Weights of a small image classifier.
Model: 1.64M parameters, 24-pixel images, arch resnet, norm groupnorm, activation mish, depths [8, 8], widths [48, 96].
Data: trained on made-up road signs on poles, 122500 training examples, 26.7 epochs.
Rows from block 11, named by matrix and row number. Rows with one number belong to one channel. Each number is 500 + 50 x the weight over its row's rms, rounded and kept within 0 to 999. All counts start at 0. Numbers have three digits each. After the name is the row's rms in percent of the matrix's.
# convs0: first 3x3 conv (model.blocks.11.convs.0.weight, 96x96x3x3), inputs 24-31, a 3x3 kernel for each
# convs1: second 3x3 conv (model.blocks.11.convs.1.weight, 96x96x3x3, transposed), outputs 24-31, a 3x3 kernel for each
convs0.2 102:490453438488507455420499499518563624508542550542534464553541594504533504477443451441398427420396363514506468569529481552467548507501528477515555519480594484414501575578469515502428510520484521492416567502405484420416
convs1.2 100:515492484467457490377398376570508497518481435605556538463486495514500503519504518486512501439483508496485532532540503405464461470502546579545452503497477373412511396466454384432475501476474415497519485522545489522512
convs0.3 079:565518504542552512428498513543499487511531553461576548487421431509447431503485514531534567413469518485514576452457453484513569531478522461449461535482479576601576585549452542530491517507470519480503461504493557511458
convs1.3 074:519411438474460547497512546562554558556495557531511570463479467519471553508414504519484488532519471478526550517500511532510511564409501509604595414512507439534529466570465436553552440520501545517527505479477453466509
convs0.4 098:507414383533464409504486494445444432538500500528503510453443400441479475519465397483489523536553516554545497501477517539527485532504407502432359519484440547462466409427449507545538483503429475454537527514507457467482
convs1.4 096:455482500479481493536532530498506529509520500458499499530596591488546549421480490506557563435497517469485444433535585531610559498528486363442506429458464493479464534552555449514527426480451485528534512524549498482494
convs0.5 099:509588528421451475470491500462479505508511465541602496478532559556539458427538549475541478492548526504492469415455496428334483474469493479404455492430487415490598457549484483547530448432484528563522465439485492501508
convs1.5 095:448489518492506435568564489550548563477508590459477444694610537473597577453536572471455500449494524468515479542463450503448435470455427526496459545510457467470435507480460564581459561558528498541519442441451537555520
convs0.6 106:526403356520446323535560395534449456456435483349383413488537591510525591499518516538515473543501426519493443495500420528522460550526432480430390455460550551518538453466499478536513525543477476372396529474416558499420
convs1.6 109:528536512589529467664561483556442401529481450512486520536415429558482471587515412438510511429506510493560521406520511456534502479529511558578571508542542526530514430459495374428502454427433469486533513529524517523553
convs0.7 105:478445399453486463517536515468495523482523543547572561501502539501544511525578518430498503422510540421499503486509489378430447440485489466442488548496444522470517541534536522470479411428475458498494442476517530509509
convs1.7 107:446439459418385447500469552561467522509452503553521505558591534463565516398489508569535525544574570543570560462482475459488511451508484411442442472505541491525541484484528493467465580548545455483517428376380436370378
convs0.8 109:489452488437394512364445510476496491507496442549581537449479518431359450483379436495389538451442555446474515508560543516555551485524549553512333494514459516593578537502476563496505558483513536488471399383414464476450
convs1.8 109:450495495493521487503497438500476502417461514408450522479450463466466467526507469532531516540531504535526465577533515533556584544602553492475473551502527604584597531578649527584601516588567445451469468538503540539543
convs0.9 097:501522473524565442509463557508520575509506563536542496580539497577526393577489426488550521517567502526525423587486469509474490509528481477561608502556572534576549567559465554513385543504426546508444478382418555498406
convs1.9 097:542507501546498497539487517524538494523539479525538472511509503418501515462532548464480481485511517528511539475467465426424471488481499514511452529571555541558508513586544441498531427470492446541590401457496435483491
convs0.10 111:424378532496406437552499467468423418524480441522503507542520564498440480554511451515467431505499515514502513526554495549487449529497454474488456433519526460493555430383433456391413488479436505521500534546531511562608
convs1.10 106:479486471493532532534594606456387515508460526537514475445513483485504439525488488493480493518471475490487506397459511470522555474515557500478461518500451553559528411412479418430429435436397426497497377466501473474495
convs0.11 095:522466435514445402554555471512541584456467484481534510492462463455453475523557561570539483536554557464481454598581454457463458477507522517492502510490528498488536559511417561527510569585596478414425544487502555513461
convs1.11 093:455493547506456460494447429564532534395447486497510509609516506603536515524486383474544497424554555500529542408487484442547509537581540511499482496479429474493434469521516449471488479504521538514523515521522487503501
convs0.12 094:512531487543575522480534479466431438427466448485527485499502436548549537468531517462449464429489517432513543414507577410456488476491518383495486450432532483546531524499460426498489382498576593593492537477462555450452
convs1.12 091:546541557533551569602543528475457454460440517466510534491596528456534537332458474544512430537499445444460521548537483494460492375454504526536503529474432582482444584535413495482444457403465481452588461456536443472511
convs0.13 105:506498400487472446473509514531573589530568594510507473457488494556490491552534470349481547490513561537436478468576563438519541406511530488450489498506515509526496536534514532501543519521530506500496437442452473405415
convs1.13 105:484415427513470456460465476545519507550560529535580531533494495547497520557487530535519558502539504510557535496523504479531536488517499405459485464464454446452462527494438584567518564598598406421461411462450463502501
convs0.14 093:578627511490521475463517541502469536484441515525518534499433426426367393581510571491598561491551443512481412517456466424400473449489516418485468502471517472481502465526579533518530524459482509509420496526484546503476
convs1.14 088:497496471400541501458572546497525481528565561547548495553478454465457449498395417406431437448556550538566548548529484503440507460490541550566546553567536414416366496339323525490388569525432566462439561393413495510521
convs0.15 104:476468488470429542475449489562549506559559477483520471593562527573559537583551464418390494433435530443485552508473565483474476452487499516532449511561504461547526547555494546539548491513512422497538424469488453488484
convs1.15 112:508497516585591559569548504520545563476488522499506470484528513453500519449441506473439465504463450506503475480448415485445422407413434506508498504485462478413444563551500575595532532569584451482489507538562539541501
convs0.16 094:497511443497538529455497487487414457480472580483465427483485490422457480350405428402426398418406495330411504450448376432467460441512547457495488488493575503500559485516560492459522462500527558583489497563517494480495
convs1.16 095:476518536527565556591546524547530509563546530485498481479485476467446500501398490499500475497504495421471512538495509451395512343380506505498476540494458448449453532488491538488512497431546497485437519509408511530474
convs0.17 100:480466422487441513500411484555547497490486361462438423568507451534535539519457471486479494437514524406486458452471540548462465528448531568543534580555464500447466560548473487471467495447525427455506502455430440474436
convs1.17 105:473478451479478472460485488476547566505513504494506504525475491527484492490464488476493425491530537475554556553532561516534547517499484558531465531503494479419435488516514481521494469505526428467502503486493522490477
convs0.18 103:537520561464546520395572553526499560490504569534541519456434513510446529512427386556523620429544520507577474418401383513471439493510480548426424487467459520514477514496516511493524477425467443427470477527542510549541
convs1.18 102:522564538503518542539492513514531444537579537598576518424407490526477501530520534506495506551538520585549536532529548489504527444498533494589653404496565429477581507430443503453472557504509524465414517518468468517459
convs0.19 089:521418468406492495559524467474518509518436571414458544471451543410447494473499567521546535539487562450495498459455441329473547441543589509518492507484454520489518595577562515465495537493527466400520449466530511521490
convs1.19 086:489499470499475541485425595643589486602506557450440565522553511465477507542524476492545533512535570514565543494492470450486468454450512468496471541523493504488488531516501441516519398523525498512537556501425534514505
convs0.20 108:410467533407505582423474536610559452529494463437501506490514415470514484404466493394480527352500534501517532410476518503539530541513507574529497546506459510510483444454425495510442508529510516519509498554539504537550
convs1.20 109:550518426543506471531478492545458489559382460518461530542537541526535537505497492536541586554524499573525484527581572419461428381476432508537553485517545483516541535549524445557559447504548457484482484516501480563525
convs0.21 099:448532463516527482491502436541538496563517511453455368504450477549484441475467490362395399551581534521565529507529507523490525521497487523526530491528536465442440452479446437454460510496503519559471470534547469551560
convs1.21 103:443463452455439439467498508519451468497452506593559541428410415498476392466428407439531540512541509490405404467487491527542505552538554412406426545500469583564493426508577473487526515493428449529450414493465410458483
convs0.22 097:472514506571551518540464463549488580492503561453504510497414540509456512470391443455417524376457509432429473576549448544501446530452507473419520514525530497470496539515440482461454506532534493577532518526414502408370
convs1.22 103:481475536479504531477497568463542557537529546575566555456433411496520515465469530466480475395398449402394494529539497431455529489472562517503449484424391411398469498433448519482423513503459428448483537534489565513458
convs0.23 097:558551520546518552502463460494493527483493491500463426446542575432474582459454492536515457574581558588619585526504530509490492529489460428418486440460484518513507479480577544533546506492534495488526506507558506544551
convs1.23 097:522493524482455495481475489535551542401482514465493524547570543548591545557592506524578550531552492454473479380423450380367453397430439485479477393404464396424504574578481555619539525580592476499499508511473538518464
convs0.24 100:528529524437463529400433526509487425535509375538509433466456480494533439488509470503569505375502501509502509530411486405355528397391487436458492500506505484527483452446501485511548459457482539558519428489541485533584
convs1.24 104:526510459568527527535543562556447430441490514407498504521533472496540523508515522478501552481471533458469526476472346483493494455486511515492464541521481527496415512455446539482416558514471531457429552520468568547562
convs0.25 106:403412423445458454515487449498474388530550519364428460505411406553533496474574586496490462516488490470414421449541533464518533501532515513490422536551499501552540504490444466521527561477538421436433538404426523443428
convs1.25 114:512542496544517461503501431538599508556556522506548519535453491493379454452380490479474505452446456448478493396457460516542473456474423483510511463491480434445460464555606494479563496531566542556566493560547510523532
convs0.26 101:415472446455465447497520543522566567415556553509456466501588529460589550464486513450500507510479495542474485489483493529544501549534492542543552519482556516493517513531548520449414478492490538520511515526543499537534
convs1.26 098:602500468533501517481507544435422503384407508485440545359563594407540536418527539531491538544520510572500457507537523467441540483519483535515509584597556599588592563500382545545477580512491620525523566468442553513541
convs0.27 119:426476538444455505494389499442508576418506597457481528514568567533523563511406541436519546456482478503472458523432415524469391478528492580613574571562496511507452467511562497469512529481445533493440509447419505461414
convs1.27 137:489449520447454471467439489506467457523492479570584592508528479542555565581561522456420412482439411542492443545570522492469424527471472469458531487545580531564607442470524484470472519489471452514541446462470397428443
convs0.28 081:476477487536438474513447484459377454516428456473477504489492408519426482572478507533589551431485508378413545540541621517512497496517493530435475558479476550487463502506455546573414579492436493467438550399434541468457
convs1.28 078:484435536553448563546462536519439528549517558558495555516461457544528460521498370436430457480557536493602558548507437536521476599575587440468482481478459497463442462553541399487543386436535480510540481481514506491463
convs0.29 108:541539492481506377457485446442419419424442397526516505531528494458528476477579555506525466581524441583455399490474518462440483446419522390466475484564582507536552430526499504547563397398498446537569561543540526458465
convs1.29 113:475437435443425428460478489507485496560496517519482519504572591526542524508551539469578584371518545427510521449401464448460463480496420490451443487468457396389386522476518576556536574583516459504498473519520483528509
convs0.30 087:458416444509529534508533471489422399604554486456396484332332379429478439510580570676602478558476559444450499579521536472502533459480514475503465499509483437492501449468524451473452417430434546530491492502515548524450
convs1.30 087:595575526571542518479495512567498470580580571412529533592556474511516502552563493494356337522415494484496561497468435563525514497506503549528534572554547511512507490481463490507464433518513422480532486506510496495500
convs0.31 092:536553484478515516494425406447430418528473423534490468444461455481425407572511441567551500546526451513474484452524570365443510547509407493511525518490491560459408549523458485522465384477471549567497527534451500444450
convs1.31 091:577569567552529543526533566597516468618596578531530555510530522420488521425394452428394397454499549516534588549539517534504444545452485591547524569548502505467411523552487475519514441520533497542568478505532484520488
convs0.32 106:510491396460415353487453433430433535507400521566452498456475511374455464450447451467327385437428369436418414489463436456475479450530489540549391544527438488507483399467514458452565505503571553555487508551499436496493
convs1.32 107:463473501481473505456426490520549511434529547390507529478465447510509467496525456479438435448453479478527508481494464461484451484471470447498509495500507479468484483466500492471515474461469506469462556513490554551546
convs0.33 091:496445544468450476455424402438503521375476507418548530442505563455460536412465565423438288534539298558484415495475460502486564410476516479521544497460475521473442494504560559572538492510515529566575471489539458432494
convs1.33 090:471442480510515515518484536482500550426463488459486443509464454550438407564503470482555592457534531422500492371425525506518504457504495506494479445455454437441469502521495497528543491518505450465431501497475558513516
convs0.34 094:487497431435482454555500485446487489546518454510525485470445466528518479583562513512550545480516555448405493544480489513519512521512526480510500556522479548538491458447494493519504492560567549489442425462506556526494
convs1.34 093:462463506517451475472488538527519512415490493477520509510518475540529487535535473447451443491472471483503489496491503501553539513590521460479454516533506532529525553518469532551463473549485474567584394506486503478498
convs0.35 095:527427485545540477504537445606566535519495547447425495445505483416489548420468495468436520527544432531534455477556579505588602500575524484492433504425414564536561465460490510466487515580596589523503504507519567546514
convs1.35 093:449541523379453494430430469497405396497446506540513559364442509458534574496518547398497551499521498542485470574550463540483460501474542562561566460437419478406430505525578438518569463400453581572529482529524370444557
convs0.36 097:514528527477462460437483490415351496504420488556481414438414486405389479538511456511475526434504555453480528545540526426495474455444424477482514520526540498550532415416527407439538464461500511527473434516539446526542
convs1.36 099:524500501463466498543487499558537510598595539583552525478472518494440470490484431493504418509582542524520533449464494489504544468534539604603575567549521477494506544474473520426445542444436573532478557511461562550509
convs0.37 101:515510497501485414497511513421442458385484542537577551526557520578531505502487503413425441468492513547494498564506457575502426478411456406411429470511541522519495524579567529510545460432494462536551547511501537501520
convs1.37 097:483467553486454488505439494423461510431499452450495533503584522507568509408573551549516516494471421481464474422511560457525537465458405465502518448497515503494479497512436587595474572572531398463545422444503477440420
convs0.38 100:469502520462480471480430410569557532536557516506529525538486478458463500456519452411425418462487522524582601446478574463543547592570522492455482472399397413329422530442463470479458536533484474493535491505507401453484
convs1.38 103:430418461423379424482454447569530461539482422506518522573527532537474522432421481526493495426438442416462420566623642549564493542575463416368361481446429436457461505534546475485507473476471520520504500485483510477477
convs0.39 111:492533524466495532512491479464486489451462506451468514572600479488538542439496503605515486591477449590467422489474427536521505557569538573550481530491498495395456515552528373476494320394470524562534570504419562477433
convs1.39 109:457481525450509502499567515447444451496492528542482420473570547504590564493609584471434523426460545404449519572499397551455419523453446525491473480517505529548513487473412561526403529533490476467514471484535472511482
convs0.40 100:531499432429505459409401429484503529523505456534516368502514519461470487466441464598467362416398360345376371458482511413555559509558565546458508544486489542496474516443490526493418483495461546534518554520474587554485
convs1.40 103:486459513457496475473522552529493535468489567510527551461446466483474486506458516439487491447460498490494535535526483510451422537461511394447484362439521388446468494535565458540554360491568501461487433450479415458508
convs0.41 106:540462393523450453567513517571569543520545504492502437425507563500523540472494468594504394593535449576564432508520549511539569506504524518497515473449513426429515512521546506511480541506428506515472510466473448476572
convs1.41 111:528427489518486519470527534527551565500580572538592554502512526527527502528523520486561579472530550495552547561492409528495448487482472504501462576546557594567533442437418542553510550559533440461447459433396461436388
convs0.42 098:438471518506491427502506469432453507519461434499471432450385401522491540530538558524531505508527513528490448446506525517493439553540431491427468493400425495463417552493477478454465481529535485546518503557554409442513
convs1.42 097:570513452523496448522439397482416481554484523580543574501565515453512519390463489467401506445453460471431428502568566526571526521579530528476494532482516531530505529515488494491491460456483526508485499466525517459442
convs0.43 096:520480415527541512523561559481444525418433519441400395551518584507510556353423485493438389465477494495578507540480478483481516527511466498472502539452542552485497573553528546543499512469401525474449535446440544515566
convs1.43 098:510541520482521525475524510602481510527471528518527573530415451552446489586527525565578572511550492469464426474470470517518494429454442353469525377472542444494534478503477495536522455527540430397433460488523497551541
convs0.44 106:466377513501462528601459460480449449427324463403416477456429444454437405479526515463490492455444409455474439498536521507538492400446410490495510503537480438461528547545501500480488521483479511527543602539511502443455
convs1.44 109:567585609558570582507508608515521511486521519475510543515507485512508455526548435486414422437447508464500548564571533550519478511478485553541515564553521555518475429425442422427433419458495447494474522524482526576522
convs0.45 105:424418475453437461529500420508509511522562490477531517462419513499485486438453468512448523498372428463405408498494458547434509532481503491469371483528460468484506422484503396463487422402447427456425448506462422515491
convs1.45 110:422467528417466525439469498494506454470490524573549529462409381434421401455455451519514533541551518536507468583566490543533453510510489460464482449429462506487553387493545442472521464479486532553484468490500449514560
convs0.46 083:400524540451385448541514478524552489528470435504482435491472465484456382512467447358453439481615554511585595486478522526485494499545422539561481509431484498458504528511484533467487579521470474488478545530519541514449
convs1.46 083:457522546514487469585557489551460421501516558504492535478442491521474477526556491491460459531530472534472390548508503551476499590565535510509470468482510412446550410515628545470525524499469495554571380473549449528539
convs0.47 099:407488474466486502514498518494521475467500536536600548430530521422409510590550551509491467471521510398395527524444499472485528474512530540453453512499451501528531455459423545539550546590546567516450482484415458518445
convs1.47 099:389439453527482481564484485581558522515537551386464526493486510572520508569481475538405441535408413422470492440447499489450428406446399483412403493404378510513485445492471450513530448492493376485483440537532478570549
convs0.48 102:525530494484533525544553478508409450518400417495447437435483549459513512410520525529519419558476454551477447512558517488507476458456419471461388483457490445447484469459494473421430394349487431466513605572505539535467
convs1.48 097:525555518505527494507567603551434457527442536477449522494538548509551512520556532389458504402468514436502521359429465507549505536554464468438436506481479474438461466420439456430493398470527483473512481490495465496525
convs0.49 102:381409492479436542510506531473395390531508437496526464449465479522523474413509497529559567550533510540513431577538493574549498569545483510453495501424500543479538500402431466399411489459437503571536507564539574561519
convs1.49 105:523434423497438424513445477399343387490359416483411486324431496378460447447493467454438537517460487534491506449555561442553551482555539554513476553494439496485499421401408473459460561510430467519456468516498482494528
convs0.50 097:411443431533496471580581512442379413423536557443527563473359465517513495488496547528510527469445446510476432587552550546477464442452474449506539495512532533455445455522493465486449498552514531526514591538529498428476
convs1.50 098:421564570453542541497471470502508530482504500437479526469448498523434471524411477469500483483495416543548430433418484458462520458449490432445480449494522521543503480584564391473523458461468408458524420532563378480519
convs0.51 107:513484379518454401466437413495495451541540496513526522543494451574572523504576481379417467429392433475455431577475484443475518418447496518521457494473425507485453531557447485572503481519514562524441467473508387475535
convs1.51 101:520527532454497501519520503453547533461543523408481447492549532513504528456463524509488498517487478520475470491482451494496491518507495439503545425415465436492534532529520532531496500519514538529443540535503503535535
convs0.52 099:503529500524518395529512489429468490569552524572552515461503437379465495436481450468497545500508494517472464490340406432493508473528508437461418508540471546541503416450508480478486470448397550519524493460518496497520
convs1.52 097:504519523451533540484550557562475469442421510439512526398433467506481468540534525473486531506544522514520456496459421539532442534500472527533497530497463491511506424474535435500504455518539405382430449397460526505505
convs0.53 100:451539516459495495499493518568559515527525459502524460479481475364402416391426472490535506537551529523462505483467576484471545430431503403411477417443458398481481488562589486510542475479521336436470471493511485486428
convs1.53 105:524518470514541479506540468569549516571540498589516500533463505507408497422482509421495523464493485484481483501467423475460470491492492445423435464394437431432445544519512548535487588564511570557530558508518513499453
convs0.54 100:550543410503518501480450487478473532598459501636549460457428456552485348581563457521503523494519580420513524411466461481476498551515543535379424542472437482478434557518386541550455513552515481468434549506527518486418
convs1.54 096:464511522429536516410556576458459500454427479432415467576532461493486509555466493599513399507465450467438476535585510560558417527513481514496495509539493479492530457444443526547470533558521483491527554527488510472451
convs0.55 101:512542418441479456414524460554500474502494492443492537572477424568528497463550571573504354577500389523372366428441517451517575553593573545504486505528562492462479415431474415477574496488522470473499568572477516505431
convs1.55 096:436480439445511446456530485496500521510504523547510467475459495438448497416449541469471504446448521468481528468440408512423399480364439462476481483532474499486477460516511382469506419425447438478526465518534477465491
convs0.56 102:451443497411405492514508450545488481532506564508418511556539444467515520565484511383446505408435408479452384520507508471480472449528511463487492468452524545537537515502482533481493568589483463435436502513516527517459
convs1.56 093:431434508441424434482530509423522533325454542472456509513508497482552528498552521488520527462423444421404399473509505522504433582540489513505488541529467614589512466522510503564524560572490450529572418508515401468477
convs0.57 096:473542473455543486519506479560503487535463411476489500495513500387463484503538590414485476532522382519486335507491504501494513485516513619542491542545502498493502533533504514481515468422512436467473606542455582533462
convs1.57 094:428519545433480479478526534504509557551529558510522591517522415536547427423535499470567572490533528475510460503502528529502476535470403455427455471536570454472551459377374527509411519553521480500505487486467461467447
convs0.58 088:491535559413448508470493530467538469499519521577560526483450511550479497587484515340445560497483551382462473453574596563557579510501451586491440549492478457485470513550480612578545584519440464481473457421456505523520
convs1.58 082:488467461536537485547572526468483535459396397389378466497485495467490487519471464521479467542505441564470477529562512556573537530514536369397411476502500581563469487407494537474478534510502451420496478495551537544504
convs0.59 103:495521520556535472522505501446491511442519513381522540473513557496541575444517569566494446497541459442499446454503503472531492514543438516458481500435483496421448413533536423531568412459531388457423422468470478505520
convs1.59 097:458499516509522514538479461543496446552532517560524529569492421562541449531525454446469434469478452416488516579456436495437455421435480426514545499525519506473459485497504522519486566503511492492508408441479464463421
convs0.60 098:503482436521478523520481442582566616529544545469507551503560565475528531480520507496465448470487482414397471425504578424481493508552542555460453531437516539434560491528514437524531533558567517506444506536486506590521
convs1.60 094:394461516444502568422492583468485508400444515381436544472455434458453417498490431569528535539459456510521518470475483520441403548486461546479474578522495579529485479472474507512466512562510432437451400433458456449422
convs0.61 108:571410343538474403484502497474426441543506537554509568528517589561590509569573505551558465520531503483451451514565516554518440512481458440438402523429409497474421460453441442503519375489499488490495470493505484545521
convs1.61 113:413426456410460516394466554519459512495491507539532504506607540466583540501533524520422414563460470609508489418461483483547584505563538425486528415483503396429448535526446543513472500486435486475445491457381464412360
convs0.62 095:515495418522536516427488522492489406512422463472435494571489388478416452383463552452509558466527498460535455455475428509532520467524524575620523516509447454463488569542453492501434434415455527500412501483430576541516
convs1.62 088:508467472399460491454532548520483506522511570603561579493499473461454510415423412463471473527506427523498505585600527540527446486453454503532478456482452472485491412482507385469471461476545589488444501509512454488510
convs0.63 114:542431529539387505510450419496522539476511536441445513467567570429558568426512564522473606529447593458473552485526509515555510526570530452392533485471493485512505430459560492496566446472525498491478505469417533456430
convs1.63 119:491499431507568519499546522522448504528435447501388389574592552572577535597577513570553517585617557580590563521542525584545551566535537528523539585564538622564535560561462531509476519471413528563554512534539461491514
convs0.64 106:525556453533551487462521480459446511406439524478434505476490554494450519476446435436495517465473516424395417500561542491491459396477497510401442571498496550515461541580524515564534506501538500493436484494453508522533
convs1.64 103:570501448560530538564551580539610513534584525504523488481421481478382455519442474506571557533550521581536495504494470513569554502565495454529582447501565379415460476439412504498507468499564513443393513443382471436374
convs0.65 098:569533458513529485517534552476496451541570547535583542473445450534526518541552474513502507506502555483486518444391432539471411494448479502522419468519530509524493485495499503515478536518504411397452389384425491449498
convs1.65 094:557552539495538536499496463429484551470488557456477481431526560371462543415444527499449446536474440521479468457449499433498517524507430513544569490539512416511517539558525559580537545536522463483459415453464463447440
convs0.66 101:453471449423425436393485490418537575520505547483472443409337470501431406453487390472467393532528531585586572433390431480437428509476501447421475508410419521476439419422490399448505503460449472475436424478454412480475
convs1.66 099:475490497532520456508478460440421337449454450439466455448454414429428429485406449598559517550563525482484489544495519471479518489494567516512497563501477574510498461428433487496470531466428453479501484514510508519490
convs0.67 079:503550481498527492475501453561426390589471508615461517474462492425509511439500538447492516494466479596478431509460464487454505452483545514474525504463480485526523389472566489535519407452500518508369465560529471576559
convs1.67 076:565534466540526471549519528599557525559469551510483558470492541436485495471500483477455522517498500532549463535540532463491508419526483505425491511488501393393441462423476454461480539475449599563451540504362466483479
convs0.68 115:356404374366375456512508535396368459454445486480494486426528539502530526521535504409488518566537484536466404526519512524491466495395441392423413428475437460473450484554565453469452391433423387351415469498516504486485
convs1.68 119:586551545603573551496516504525453438596526468549508477375526557450568540504571522424493524489537546500517492459549572417527555446535512472450447504493454463430410346382403419408454559488456465494512472444470461511537
convs0.69 100:409481483478528480455513548540494515521530533515502449583607566550592510443556454454357385440430367536528427578544517592580577510512595423453570417448501429414366546530515501421441453420462443502540449482469441472467
convs1.69 103:378427476442448494516506527476434453481449427515516473378455425466541515420557545438481497424482489351474500584546435524492432463478500386374458483474483530477448411368414443395409493426410465404438454460473491497508
convs0.70 097:493547529512529509487464470383453448478486508528528508368462501451517527535560491451507587437480506443469507494535524481495490489443455435317283483375415518458483470448446538511543553544553473464423508463472532535555
convs1.70 095:561484454457457426455392382383387478480444544520471490480563589537535502496508457498448484541494470577539511463522509497621551466569514415449525378398481412402423517437417495476453464447477550485471482520500466515525
convs0.71 095:515454429473478486519548493465499425506456469520487487541406408592480448564484527523523425494523577465525541528577455574542430523518494562515420402494474465507473500511484494528556485490508441401440535476381531502409
convs1.71 088:447523596501487550540491507403514532388459453481544534580539431505523395450434373590577463554564473474486484450454509438513536417496497411482441384489466403469463493467466560507448574528483477511569476481531431468501
convs0.72 091:430474569496511568456414515482439455477470508419435579550472520528475514393421554530519503440454423476469426551495446534514389471498510431457428504409430552488587474495489527508515506467551563577570457477498529563555
convs1.72 088:433438443511480441583544475576516493535529448536496448518483414473550497469546552381473473420498475453549564425462489441540536469573552443478492410510513513547475552501459532518493458515515507495473447400398562545503
convs0.73 108:528447546565415545556459486485520530391508535335426501525539532520523555479499532557548576492493534496439524534461399540507403543535494456551474407533491471532513564481451538471494532412476499486503477484500504530568
convs1.73 103:485586605502605595500576578527522537501526500502538537555545492594584559592594583537530471551542469555527527431451485465463511502535617413464512424417498442432456439502537474457501477455484510450470557489498518506526
convs0.74 097:522400383549525448502492508493446481467472458497450401475453502453540543443461459365413501347373504475420522505538500537582519489525523570507469506518501545546526476403426529490448556516472538460470522514517496516541
convs1.74 095:515513496538507514515563541488394427478377491491430508547555516540517532584544477543508461554485426599547454506510534523551545491513477522539523487549537479515499446487502384458451415462419564472499459467507451496510
convs0.75 097:543477473476479457449479565478588555481502541526470540540584578544571624488513537553507457548476375508479393495530544535538565505484475477544483456524423415522430494581628519552548472416500490447459459426435515488465
convs1.75 092:453476511464506530483532523622552474408445483410477548520520457569541495566595498430478539456496569498567566516499527512541510534526531484484489422489506431510467392467463468520535551557558457436414455461459417424454
convs0.76 119:464525489469440433533517533332413469529518477534476452417471442409431417467462469603606581559531498428364402567574478494479430353442482422427469539506525518455405483493464518499414515485434487464471612590528579574506
convs1.76 123:503466416482470454459471475460488532572516536554526506544460455520486470488498467425466476537576574566569564508500452513453442532478542540504444483458446434432448452529585441453544480468509597566547564559572485499516
convs0.77 103:474461499470508513475498542407460468431470472459501553513517426487578557569530527388433484447419435529505476519478542550525469476507526448491545511496510479501499485602592469507574512520537525476479460471455548466386
convs1.77 108:494494506521509514563565543647661573529526534510503534519531483509558505414525550482470454430390419492462457509562540502525505484516477579580501549566533534533533530459513559473460568530491505576616487532580505500514
convs0.78 107:550569474496534448422511487523440442511492442456473461558538440579557489434548510510525447590531418570489503496476470526515504539462427461488510400413455421457512517503445463518426457525473460485453451517481481476372
convs1.78 105:457469514512473432530476475606491463601505516600501492466481486446484521435448535493515570444521558459462510520523519498530522466508483486473488516529477533523464499491432492516477487505504455475464512479444480439437
convs0.79 105:491458529532476468449413417519547550497510504510468470446480486427460455493427424592560484620512444531470442522508505486460482544512479557536481571490514551509415410466533521540519530538518546570538545554532405483526
convs1.79 110:566524517499489518463454456623640532491543444486538463436498540420477527397477511429498566412512585354438510478442468396387457433425475525546524533549549506527525598584580576591574538583569453510494501556551527540541
convs0.80 084:467465525514479510530495466452499545436481539496394526460448570415495600440474579538428388595512434467391428503572596464521532369496542494503550520524578567496503452512542463554579487517600406428454505459394534506470
convs1.80 082:561538471533509475500517541468465488464559556509571526577551475553506481503482457518492516470462540412414547427393378537540496499533589404547558509546521537476407543522481549481430570488471515559561534537491534503442
convs0.81 095:567478467541443481531486470450449495554543524554529537498388446523438486555530540564517446556485497461485452512527586455522545435424489483532419518558506562607523526486413492498429493550562507553550556461448519405405
convs1.81 092:501418512554505538541531498514586610558553582621543469520565468456515470383505423497488537503503556412506578482442424553497444586508454528505506407455445421473470466477513499497462482487462343469530454468517509436479
convs0.82 100:461496480516527571520518549475495580563549578491477547445489555532495546502515516563418487549559559505547566464482520421481540492502484438438573442533585406507516462393525428509542461510518433513555457492517486493488
convs1.82 101:455461470440434443449457510574528507543571564466510543486491461508491467530415398570574545555551509448462428499477531480483557465483518518497432477456407522524498544515490525496530551504476475505528474484493505467475
convs0.83 108:390414482481502426555582496502550497378406521425485554407521542434518613440504601583562596481478496459443440594556499492524500454512474473427500437424501443528518497513480461480543474523578543488443482484490513523492
convs1.83 108:551589553529543550412475497603587549542534560520455524490525525498529480459468477442494481501511527537538550411455508387450544420494548463486460467454451519507480562497440503498437472442472550494534506454498447495544
convs0.84 097:476431462476521509541579502405437439445525499465501499453478429469541493458566538479569522392465480429458460504516502512483413529510484445405447485461500543494479477436481518502529514510467514515511561466481491433537
convs1.84 099:488422407529537514481571585462478523477494529556510553551584552529579549488622570484477421459465463454465495473472443554538488559564517364376394435426460440424443451519536428464524445439452525516520478563563529523523
convs0.85 101:541564575569577535489475501513503472480475515518464486466439448490451507563458465554521421557536428528528414487482460535493461564482381423466420435490531467468491485478470491505509491489489457414468486468486458500483
convs1.85 104:448512546452488524524503471580592596529561552489548520437526503432506539410491559440452518441485541456530545550542547477480517449507478518515477460458453438447448519508518515525520518553540505467518487470468482466447
convs0.86 098:476445423476469450530496475503476505533497487540550531519457482548480501545518563466492499444524565437512566472542605456538563479537580480548518396532537496568571503414458498443452530541553537506467545505476584505456
convs1.86 094:501509507456425475487479473484463472478474503504512538542515506522496510556521526512515460525475467473392446484531519550554563464493532478444388518512481503534550517519489475498486440536562543598577444546506458518502
convs0.87 096:516519487531543478497502490443448547483488545562468476611581471621548467571463452530458439551555513483522511492554539550494419521526561480556562482543477440496497482515448462487461494470488587576527538505474455420435
convs1.87 093:472480536497535518499494454486465461517512508538523475383503539453546565480581601421376476473420512447453496482424440451528545458491448526493442553542485502506450466502539468485491425424499510420478473475532435474526
convs0.88 093:589660547455485514428477470517478502463461528488479510516493477494461490602499465423491448521537485478500487496469526470451491498449433428403451461504549453489497474508504529467472548490467489490487535566504425494500
convs1.88 090:506492495525494527497509527523542512560562516524560520509551638532550579535533538430436479455426466468455456517524503526532494464462485538496468527553555474492476472456521539546540499551499546541504554525469511525479
convs0.89 087:531582528506470490492514469559501469549411421572496461396408563481426555435425516503524528558484532596504500400481598345448532457503586485500584521515527514526448474558542430534585482493549540550546548551535443465481
convs1.89 083:525541506512519496492476493529431518517390482415423429507416400536437450534414442526516560512477561515481510432538506546514428567449425475503535454510514461452459561539464533527477514549458491470488510490503543533539